config.toml
encoder_arch = "xception"
model = "image VQ-VAE"
dataset = "short English words printed on busy colour backdrops"
train_examples = 90422
image_size = 32
grayscale = true
crop_scale_min = 0.8
horizontal_flip = false
bottleneck = "vq"
downsampling_factor = 4
encoder_norm = "groupnorm"
encoder_activation = "leaky_relu"
encoder_weight_standardization = false
encoder_depths = [3, 3, 3]
encoder_kernel_size = 3
encoder_stem = "deep"
encoder_widths = [128, 192, 288]
loss = "l1"
latent_channels = 8
decoder_norm = "batchnorm"
decoder_activation = "silu"
decoder_widths = [64, 128, 192]
decoder_blocks_per_level = 3
decoder_block = "bottleneck"
decoder_attention = false
decoder_upsampling = "transposed_conv"
codebook_size = 1024
init = "torch_default"
residual_init = "scaled_by_depth"
optimizer = "muon"
muon_scale = "match_rms_adamw"
learning_rate = 0.0028
momentum = 0.9
nesterov = false
orthogonalizer = "newton_schulz_5"
adamw_lr_other_params = 0.0015
max_steps = 6900
batch_size = 64
epochs = 4.9
lr_schedule = "cosine_restarts"
final_lr_fraction = 0
warmup_steps = 340
weight_decay = 0.2
adamw_weight_decay_other_params = 0
Rows from block 1 of the decoder of a small image VQ-VAE, named by matrix and row number. Rows with one number belong to one channel. Each number is 50 + 15 x the weight over its row's rms, rounded and kept within 0 to 99. All counts start at 0.
After each channel's rows are labels from the 100 images, of 14976, where the channel reaches its highest value: "patch colour" is the nearest of a few named colours to the mean colour under the peak. Only what is clearly more common there than usual is listed. The data: short English words printed on busy colour backdrops.
# convs1: 3x3 conv (decoder.mid.1.convs.1.weight, 96x96x3x3, each kernel summed), inputs 0-95
# convs2: expand pointwise conv (decoder.mid.1.convs.2.weight, 192x96x1x1, transposed), outputs 0-95

convs1.62:56 69 72 36 51 33 51 32 59 38 62 57 77 41 54 59 29 47 44 60 63 57 74 70 29 31 43 44 42 68 26 39 54 37 49 39 48 36 19 73 60 32 36 69 79 64 62 56 51 69 71 59 36 47 46 80 60 29 43 67 72 27 56 37 85 45 68 24 37 37 60 27 50 61 46 72 48 44 37 52 49 53 52 43 70 54 41 43 38 29 49 53 59 42 61 19
convs2.62:66 32 44 47 68 41 60 44 56 27 42 79 45 46 35 69 38 85 55 63 40 37 49 56 42 12 30 53 48 47 36 53 37 31 24 50 29 61 18 49 58 52 38 39 57 51 61 38 50 28 54 32 27 69 35 78 39 43 50 60 38 40 74 20 56 45 34 50 51 56 65 72 66 34 56 48 49 46 58 30 61 65 25 62 37 53 54 40 67 51 62 59 32 43 37 47
patch colour: white

convs1.19:50 51 55 38 42 64 61 40 67 84 50 53 56 65 60 48 27 62 54 75 30 34 85 68 47 67 21 60 38 52 46 32 79 74 44 61 32 55 48 39 69 49 50 68 67 52 61 70 47 75 43 49 62 44 45 39 67 55 31 44 58 06 55 36 65 45 57 23 43 68 73 37 55 52 58 50 24 63 39 37 79 38 42 53 42 59 61 45 64 35 41 52 64 79 38 57
convs2.19:57 49 47 66 45 34 48 59 52 51 53 59 52 65 68 56 50 62 51 32 57 54 68 60 52 61 63 53 68 44 22 52 46 48 44 30 26 80 56 40 33 66 32 42 46 65 39 34 25 58 61 27 62 46 12 70 27 77 55 43 71 85 66 67 52 29 51 53 54 54 42 42 44 53 65 35 42 51 60 39 59 48 52 41 75 58 58 52 25 48 00 46 56 65 63 78
patch colour: black

convs1.54:38 45 75 50 47 41 56 60 46 82 56 77 45 57 54 29 36 92 40 71 30 30 40 63 65 60 56 52 74 54 37 41 43 56 66 31 48 60 57 73 69 31 37 54 46 75 37 66 52 62 67 55 61 59 33 37 56 56 31 74 43 26 51 48 55 35 45 46 48 63 89 40 46 62 66 43 51 75 47 72 68 59 54 40 33 55 80 49 40 63 41 72 69 29 37 38
convs2.54:79 69 33 74 50 49 43 46 38 48 76 32 54 46 57 44 49 41 59 65 57 76 36 35 60 61 43 10 21 57 55 39 42 34 52 66 61 46 65 70 43 29 88 28 34 63 39 37 43 39 43 26 36 72 41 63 51 38 56 46 44 50 52 25 99 49 55 56 33 44 87 29 57 32 42 25 37 49 54 64 38 29 77 57 44 37 58 47 70 56 60 35 60 50 55 35
patch colour: black

convs1.70:35 54 63 24 44 44 58 48 35 50 15 58 60 50 45 32 57 45 34 27 35 63 40 68 37 61 46 76 53 00 27 36 36 37 54 55 66 56 52 39 60 30 55 55 57 43 35 54 64 28 32 22 35 46 56 51 39 57 41 73 59 37 52 33 28 45 53 58 39 50 40 47 70 69 42 52 54 51 60 42 48 50 31 23 27 56 06 38 44 66 50 47 61 27 72 41
convs2.70:62 50 57 60 28 43 35 59 59 46 48 46 62 39 38 43 31 55 17 48 54 44 76 39 38 53 34 16 35 67 60 61 49 38 27 50 44 35 53 58 57 56 64 58 86 72 43 41 48 75 37 48 33 63 54 51 56 93 57 41 53 73 40 50 71 35 59 63 56 52 28 48 44 32 64 86 13 61 60 45 46 64 58 57 67 79 60 63 58 34 59 57 57 35 44 42
patch colour: white

convs1.64:11 38 67 46 34 58 52 60 42 67 47 58 71 43 36 17 26 78 22 57 55 28 25 55 59 50 65 61 30 75 45 38 59 38 70 40 52 47 53 51 27 42 42 52 68 72 36 48 33 32 67 58 56 48 44 48 64 51 41 65 61 36 69 47 55 28 46 55 48 40 62 39 30 73 64 57 47 42 63 54 51 56 57 42 44 44 73 28 52 67 46 42 42 05 36 16
convs2.64:54 42 53 41 47 40 54 81 56 54 52 70 25 45 79 38 28 31 64 56 40 78 75 68 27 44 57 30 33 52 45 75 49 65 62 69 75 42 51 58 78 32 54 43 33 38 36 66 23 42 67 61 54 46 46 60 37 58 49 62 48 45 67 43 47 66 63 65 44 57 54 41 40 50 36 39 53 31 67 33 32 69 32 30 78 62 50 61 66 69 12 53 72 51 75 63
patch colour: grey

convs1.86:48 45 38 61 37 56 68 35 59 38 31 31 58 59 44 48 50 81 45 42 58 23 74 49 46 70 56 52 27 27 44 41 43 49 30 66 54 53 58 48 51 35 54 65 73 49 41 64 18 39 67 48 62 32 43 18 38 60 41 41 74 25 43 50 57 55 29 62 30 42 69 89 55 76 47 52 44 30 24 20 26 58 26 34 61 68 36 53 51 28 48 39 51 47 54 37
convs2.86:54 50 48 66 57 45 47 40 56 40 54 67 75 46 49 52 62 52 50 49 34 34 49 33 31 66 73 51 74 42 35 17 67 33 39 45 74 48 63 36 61 55 52 44 80 61 47 38 58 35 64 60 30 32 59 54 66 46 29 59 77 49 57 60 38 24 48 16 60 74 48 37 46 43 37 27 69 55 43 61 51 48 44 57 36 65 84 60 64 30 97 49 33 63 50 57
patch colour: white

convs1.16:39 34 50 81 38 64 70 66 38 55 34 59 64 48 15 47 46 45 62 34 48 27 75 60 15 43 45 45 39 00 29 37 64 51 37 54 43 61 53 42 48 69 42 54 55 61 26 60 62 48 40 58 53 55 24 35 46 64 30 56 68 32 49 52 69 39 68 35 51 57 60 63 63 62 70 26 69 25 58 49 66 67 66 37 39 45 42 41 68 57 52 54 53 56 43 35
convs2.16:32 51 51 73 52 46 31 58 72 28 57 37 60 46 44 52 40 34 35 61 31 24 32 76 34 75 75 53 33 29 81 49 61 40 52 69 47 27 49 69 68 77 57 55 38 57 77 54 39 65 44 33 50 57 48 53 42 42 36 64 41 60 33 58 47 46 83 31 48 54 58 45 63 58 07 51 71 25 56 30 36 35 46 36 52 46 37 40 60 54 50 30 37 58 46 60
patch colour: black

convs1.75:51 40 36 10 77 77 47 36 47 54 49 62 29 34 50 90 74 46 52 35 42 75 37 43 54 56 66 40 44 41 33 32 44 29 48 52 34 38 28 39 54 40 45 32 57 41 50 12 48 29 66 47 57 66 66 36 34 52 46 63 38 58 69 33 56 42 61 46 73 63 38 45 41 69 49 52 61 58 40 52 51 42 82 33 45 39 45 43 48 81 81 29 46 61 43 68
convs2.75:41 88 71 19 37 40 43 74 49 50 57 40 47 37 41 24 47 56 73 41 47 51 54 17 63 37 39 04 52 53 58 64 55 31 45 32 49 44 52 34 50 31 69 53 52 48 75 46 42 35 39 78 63 66 41 30 72 13 63 41 37 71 49 28 37 52 42 47 46 64 47 41 44 53 23 50 66 45 48 41 41 36 56 77 66 39 41 32 56 55 73 61 33 50 62 76
patch colour: white

convs1.93:46 41 47 23 44 43 51 54 41 36 62 52 31 57 48 39 39 60 52 63 37 30 38 57 17 64 59 88 60 05 30 56 37 42 43 55 56 13 63 51 49 65 44 43 43 56 52 53 51 43 66 62 29 49 64 33 64 61 33 27 48 52 73 37 38 52 41 36 39 61 52 37 54 59 31 34 47 44 48 42 35 53 50 22 43 39 59 23 35 00 56 41 36 45 58 41
convs2.93:54 50 40 49 49 63 40 41 46 65 47 25 54 34 50 62 33 33 53 27 41 48 76 81 32 62 52 46 72 33 52 55 56 43 27 63 36 23 52 57 60 70 53 19 47 70 48 43 69 47 79 26 75 33 40 74 39 72 41 59 37 53 54 98 54 49 80 47 49 36 63 23 53 34 48 42 35 60 61 42 66 33 39 55 39 55 29 58 61 54 40 41 13 39 26 27
patch colour: black

convs1.72:47 43 74 38 71 50 39 59 66 66 42 40 30 47 57 40 41 64 32 28 30 44 41 54 34 53 56 57 55 50 50 20 38 59 73 52 53 35 38 50 47 54 55 43 13 43 61 48 65 35 70 40 34 55 48 62 55 60 56 52 03 27 53 50 46 61 67 62 46 43 49 00 58 51 42 40 50 77 48 52 54 43 28 38 24 55 14 63 53 59 56 40 17 37 64 57
convs2.72:62 62 66 43 16 59 24 55 31 64 51 37 34 53 07 43 25 48 49 70 33 73 47 77 29 32 36 67 30 71 40 53 46 60 59 56 48 44 61 66 51 45 39 50 21 60 70 43 58 70 70 41 67 54 61 39 29 56 63 41 30 83 77 34 46 39 49 70 43 67 56 71 43 55 43 60 25 57 66 55 56 41 37 63 43 46 32 33 32 74 65 31 85 47 33 36
patch colour: black

convs1.0:47 51 30 39 71 56 16 46 47 26 34 40 30 48 49 56 51 42 56 26 30 42 69 57 36 36 63 49 44 56 38 45 24 47 65 53 53 29 44 33 41 13 53 60 68 57 46 60 47 52 60 49 40 43 58 44 27 48 51 48 38 53 51 38 83 46 52 58 43 51 35 21 55 43 58 57 52 51 36 34 62 06 52 51 38 54 29 43 47 46 34 21 00 42 52 35
convs2.0:74 43 56 63 71 53 39 69 60 37 58 53 61 43 51 44 56 49 87 54 76 39 43 60 24 75 41 51 71 27 53 68 62 41 68 41 41 56 36 35 66 75 42 35 35 53 36 27 46 75 49 50 35 61 60 59 68 84 32 69 38 61 58 47 36 51 36 43 75 58 75 54 40 47 62 61 38 53 54 53 32 43 50 34 43 77 61 55 46 21 46 49 40 45 75 38
patch colour: white

convs1.84:48 44 30 50 61 38 17 56 26 50 59 41 31 31 44 19 55 47 18 32 32 57 31 55 59 48 65 41 30 43 50 38 52 64 47 64 54 48 35 45 63 40 36 29 55 61 59 33 55 49 65 41 48 79 48 39 23 43 62 42 50 37 46 50 28 41 41 17 47 54 42 39 47 53 49 54 31 47 54 47 59 37 42 25 54 40 73 55 52 52 99 33 11 40 42 52
convs2.84:52 45 49 32 70 51 55 52 40 56 66 30 50 69 77 62 46 30 54 67 92 77 43 51 37 50 51 51 49 37 51 43 40 44 81 56 61 10 56 49 36 60 53 42 51 48 57 17 55 67 53 37 35 50 70 60 49 69 55 48 54 21 57 39 36 65 39 51 20 36 59 24 40 13 46 42 57 41 42 18 40 52 53 48 37 31 37 29 45 32 26 40 31 42 77 45
patch colour: black

convs1.52:32 49 83 53 25 46 39 54 42 99 61 49 49 41 33 50 53 61 33 52 76 65 58 59 38 86 31 40 47 43 46 55 86 38 37 58 47 58 35 14 52 29 45 52 66 60 43 54 56 63 29 55 63 58 30 44 48 63 28 30 58 28 45 47 46 58 52 32 56 53 75 54 53 40 45 77 43 45 30 47 40 74 64 70 51 65 43 55 52 40 77 40 49 49 40 47
convs2.52:65 34 31 61 59 37 48 48 43 37 51 43 58 54 65 73 61 56 40 60 62 52 51 47 42 74 31 29 46 82 60 45 53 68 68 58 39 64 62 33 50 36 70 67 66 62 60 45 44 65 46 62 63 37 60 37 30 59 44 74 65 44 77 47 67 25 45 74 52 55 72 73 49 59 30 50 40 60 46 65 56 69 49 40 50 37 53 35 59 25 41 60 69 70 52 74
patch colour: black

convs1.51:57 26 40 16 41 45 39 44 52 69 66 51 61 38 55 48 32 10 35 53 25 39 51 37 25 38 75 25 41 55 61 46 57 65 74 55 35 48 45 53 39 23 49 33 25 31 24 35 27 32 36 58 31 64 33 59 47 57 74 89 47 60 52 40 56 58 47 55 55 66 28 51 31 39 44 65 61 52 77 65 61 71 49 44 39 30 52 59 52 58 53 54 45 39 71 47
convs2.51:62 33 77 47 54 44 48 44 58 59 36 59 58 56 53 56 26 28 38 47 46 36 44 54 61 18 51 58 46 44 66 65 21 82 30 53 52 27 54 58 43 47 59 59 60 37 59 51 53 45 70 85 62 31 60 12 57 55 55 07 28 72 48 46 47 48 40 47 69 49 34 54 28 39 53 57 57 68 65 62 48 39 34 54 75 68 64 46 51 50 50 55 93 25 47 41
patch colour: black

convs1.36:55 26 00 35 45 60 56 51 44 80 47 34 49 45 39 32 45 36 37 51 35 41 37 46 88 47 48 48 31 52 68 19 40 51 31 39 60 74 44 41 65 44 45 37 65 39 47 44 55 52 41 40 29 51 43 57 21 42 48 58 60 44 64 68 32 56 50 42 66 54 59 32 13 58 59 36 45 67 40 41 51 59 32 46 42 49 77 59 38 39 17 51 36 52 34 56
convs2.36:53 47 34 43 51 46 81 66 20 47 41 36 74 75 29 54 24 35 44 45 64 70 53 34 41 30 55 68 46 37 48 88 14 40 46 54 29 47 42 49 17 54 43 47 61 58 64 60 69 70 56 34 34 41 23 67 58 67 25 51 58 46 44 46 24 45 58 54 54 46 46 51 65 50 51 53 56 73 36 40 37 39 50 65 39 05 28 51 70 50 39 38 79 52 41 54
patch colour: black

convs1.76:17 54 37 40 43 57 49 65 23 30 63 48 56 35 51 74 79 43 59 34 37 58 63 55 33 36 79 45 59 40 27 35 41 49 27 38 30 45 51 38 27 17 40 47 65 47 33 55 58 59 26 37 46 56 53 76 46 51 67 24 50 46 68 44 70 41 41 52 63 55 65 99 56 51 53 51 33 45 40 39 50 64 47 40 65 39 33 43 58 51 65 39 61 28 42 64
convs2.76:21 35 60 51 41 50 51 62 48 41 47 51 49 51 71 51 65 45 76 79 45 08 45 54 68 23 72 41 58 42 58 25 68 61 74 76 48 42 20 13 49 72 47 60 57 50 70 42 45 35 78 48 59 50 55 53 37 33 51 39 45 63 51 58 47 42 51 67 65 38 56 73 50 42 49 43 74 25 38 51 57 53 51 61 56 52 91 55 38 43 48 48 33 57 42 51
patch colour: white

convs1.68:78 55 37 41 68 36 48 79 38 52 59 46 49 71 59 37 58 37 68 35 45 63 45 48 29 35 58 55 55 54 82 68 24 64 41 36 52 30 45 47 49 51 48 47 28 18 44 45 55 53 64 23 33 68 41 47 34 47 50 21 29 52 57 14 61 38 65 60 53 45 53 03 52 47 43 39 44 22 65 48 22 20 41 34 37 40 46 54 51 38 67 49 46 56 32 63
convs2.68:38 68 44 49 50 52 50 43 34 49 60 43 60 33 37 57 65 61 52 76 35 54 63 75 35 54 49 65 45 30 47 40 54 48 62 56 59 07 73 46 51 52 47 54 60 47 57 28 67 23 57 28 34 48 86 41 46 49 48 76 84 35 44 50 26 42 27 43 31 32 39 59 46 44 38 00 74 35 32 64 52 27 36 64 58 29 36 60 56 50 51 56 26 39 62 46
patch colour: white

convs1.24:72 44 29 51 57 66 34 54 54 69 43 54 34 61 58 50 65 46 34 65 25 50 46 33 47 14 49 68 24 28 10 25 63 46 60 50 74 35 58 32 26 33 49 63 32 37 58 42 59 38 70 33 25 37 66 41 66 60 52 32 48 52 32 52 28 50 44 55 51 56 26 46 50 34 53 32 38 49 48 46 54 55 38 41 14 21 41 59 61 71 36 69 47 45 42 26
convs2.24:33 53 51 53 17 21 56 62 81 67 55 65 37 58 70 59 58 40 48 34 61 33 68 56 36 58 38 44 50 59 50 76 30 47 58 66 56 35 55 40 54 36 63 54 38 27 41 17 29 48 43 76 57 61 23 55 14 26 53 09 61 35 57 74 71 36 25 12 61 47 76 84 33 51 53 56 51 40 48 43 65 15 32 48 63 71 43 52 52 77 39 56 69 53 40 29
patch colour: white

convs1.9:53 53 48 51 59 39 63 44 33 26 58 69 36 57 40 61 50 41 65 39 33 49 35 44 08 58 57 51 40 01 52 73 42 49 59 49 62 39 60 46 08 56 56 49 31 45 45 40 63 54 44 56 16 55 53 51 76 44 47 29 27 63 56 47 58 31 55 73 27 49 33 67 72 46 60 30 45 20 50 51 49 47 63 51 29 41 35 64 62 42 59 68 58 24 53 21
convs2.9:60 47 64 63 33 37 57 56 47 51 43 82 73 40 76 59 55 47 42 24 49 18 67 50 44 56 68 24 44 68 57 51 60 27 44 37 66 33 59 43 34 85 44 47 61 61 56 52 40 54 54 29 28 59 42 68 13 36 64 69 42 63 48 41 65 57 59 50 65 33 65 99 19 57 81 73 57 52 47 49 47 44 45 46 55 62 16 56 46 41 39 44 59 42 56 53
patch colour: black

convs1.60:18 35 53 55 46 47 62 76 16 41 54 65 53 34 07 30 34 67 58 31 41 48 58 53 26 45 57 53 49 18 34 61 51 44 36 46 33 57 49 81 41 71 48 55 55 72 39 49 57 42 46 67 34 41 26 43 59 61 57 62 52 56 58 72 69 58 38 56 56 49 77 48 59 80 74 33 74 26 45 46 52 65 56 47 44 57 54 30 70 57 45 76 57 36 57 25
convs2.60:56 35 41 73 33 49 24 63 35 45 65 46 18 40 34 60 45 46 46 62 49 70 53 69 53 56 37 27 42 32 51 07 21 67 49 40 64 51 48 50 61 36 74 65 24 68 64 58 54 56 52 42 65 65 43 62 73 10 67 63 49 45 55 59 68 50 40 61 80 43 61 09 37 37 39 51 58 44 43 54 45 38 35 22 46 61 57 79 70 52 45 39 23 30 51 33
patch colour: grey

convs1.7:50 35 43 40 52 60 29 55 34 52 57 52 34 46 80 30 48 53 45 30 46 74 47 34 25 63 53 13 52 25 47 54 47 66 41 71 54 21 56 36 47 22 24 39 51 44 38 33 57 49 61 32 37 64 29 57 19 54 57 52 41 58 53 33 34 43 30 28 66 63 61 66 27 14 44 50 65 63 51 56 43 53 53 40 38 39 25 31 46 29 77 34 25 40 39 56
convs2.7:38 35 50 69 52 32 52 32 75 37 23 80 55 38 81 68 24 36 75 64 41 71 46 45 46 68 71 42 64 56 24 49 62 70 45 49 30 13 52 56 35 62 65 58 59 49 49 45 52 40 55 58 47 37 71 34 59 52 22 27 24 50 43 31 50 52 51 46 47 60 58 24 34 50 49 69 52 56 54 48 42 58 35 54 33 60 75 57 59 51 46 69 61 17 19 33
patch colour: white

convs1.2:43 49 40 27 37 38 28 36 46 36 37 59 24 40 32 30 64 03 51 36 46 52 54 54 48 61 65 52 75 16 60 79 31 68 28 53 60 61 39 45 59 72 46 41 59 38 21 41 75 40 56 27 51 61 50 56 51 52 48 53 38 41 57 72 37 46 56 57 65 38 46 26 54 48 33 21 40 51 49 61 29 50 64 45 20 65 34 38 43 30 52 44 32 28 41 74
convs2.2:44 16 28 54 72 42 56 39 60 48 79 32 47 52 21 30 51 52 73 53 40 70 42 67 30 50 42 71 29 57 74 35 64 52 71 73 55 21 52 73 55 57 65 43 66 48 51 63 38 27 67 68 66 68 75 55 22 56 39 48 40 70 40 60 43 38 42 54 52 55 63 47 48 28 53 62 60 54 60 65 52 61 46 70 57 60 49 42 67 64 50 48 49 69 56 21
patch colour: white

convs1.73:50 52 21 50 56 58 12 45 42 35 57 29 30 48 53 72 41 59 64 22 21 46 50 56 43 41 63 56 48 61 44 51 21 49 51 47 45 32 33 43 49 23 48 53 48 54 42 52 43 55 51 56 45 59 54 39 36 42 48 43 12 43 53 29 59 43 50 47 49 56 51 23 55 57 54 46 47 55 43 43 54 00 47 55 45 67 05 40 50 53 51 15 02 53 42 36
convs2.73:68 43 62 74 78 73 29 72 62 31 52 25 68 50 46 23 25 24 79 45 64 36 37 66 43 57 37 43 56 35 43 61 61 49 54 47 43 56 35 36 44 64 41 34 24 41 41 68 37 54 64 75 62 50 34 49 68 72 56 72 42 43 57 45 52 47 33 50 51 64 53 66 39 63 45 56 63 54 71 63 20 74 41 60 40 53 88 44 47 27 49 59 41 50 41 50
patch colour: white

convs1.89:61 57 53 51 89 42 38 47 65 46 33 61 59 46 52 27 46 64 36 42 73 61 69 52 57 55 48 33 39 59 50 47 80 35 54 49 30 46 58 47 71 54 26 51 86 63 39 39 31 55 42 27 81 54 60 40 59 40 50 60 98 41 50 52 53 25 39 29 42 25 41 36 34 61 58 72 31 52 43 48 37 75 52 47 57 42 57 37 40 46 56 81 74 75 41 46
convs2.89:57 63 46 64 47 50 59 63 50 43 38 57 56 62 45 64 52 47 47 31 25 68 36 52 57 46 61 63 61 69 72 45 99 57 45 20 61 61 40 70 54 14 59 42 37 47 70 33 35 54 63 60 63 31 62 70 52 46 32 42 19 40 58 55 45 69 24 42 53 54 65 84 41 49 43 41 69 50 81 29 40 59 64 58 55 35 51 35 54 61 51 52 71 54 54 16
patch colour: black

convs1.63:75 27 60 28 61 48 58 61 37 50 10 72 47 71 16 40 73 42 52 47 60 48 54 64 31 70 55 70 55 35 37 49 47 53 25 41 51 51 48 55 73 62 31 48 66 55 59 47 32 45 37 60 36 39 55 42 48 46 47 56 63 45 42 53 64 77 42 30 69 52 97 48 69 72 57 49 40 33 60 47 34 52 61 48 52 57 36 21 55 71 62 68 51 46 15 23
convs2.63:49 83 26 30 36 52 59 31 51 47 55 51 49 40 49 52 46 51 60 41 38 40 31 42 48 31 28 62 62 58 44 32 39 39 53 49 47 75 39 14 49 41 33 42 33 47 47 55 64 28 35 61 61 30 41 59 55 52 43 36 57 55 38 31 45 40 06 33 34 33 54 76 42 56 56 41 28 70 64 41 56 56 64 40 50 63 55 32 45 44 45 68 81 40 59 37
patch colour: grey

convs1.17:49 34 61 24 51 17 53 68 42 41 44 55 36 60 35 22 39 56 55 49 34 55 61 39 25 71 46 62 65 10 81 55 48 44 25 54 57 27 69 48 65 53 49 58 35 64 52 70 53 77 61 50 29 42 63 42 48 64 49 22 49 41 34 45 51 50 60 48 27 54 54 56 61 66 47 43 44 32 36 47 41 77 41 26 40 66 42 65 30 20 65 66 62 20 27 42
convs2.17:22 35 67 55 70 34 67 32 48 38 43 59 56 55 66 29 58 59 50 35 41 18 37 61 45 44 64 37 58 60 57 54 50 63 52 30 50 28 25 61 55 80 51 41 60 47 73 50 27 43 65 62 25 57 53 49 43 54 47 51 68 62 45 32 58 48 50 46 53 63 48 65 69 68 60 48 52 37 81 39 19 63 59 37 63 93 33 60 33 21 47 42 49 64 79 59
patch colour: black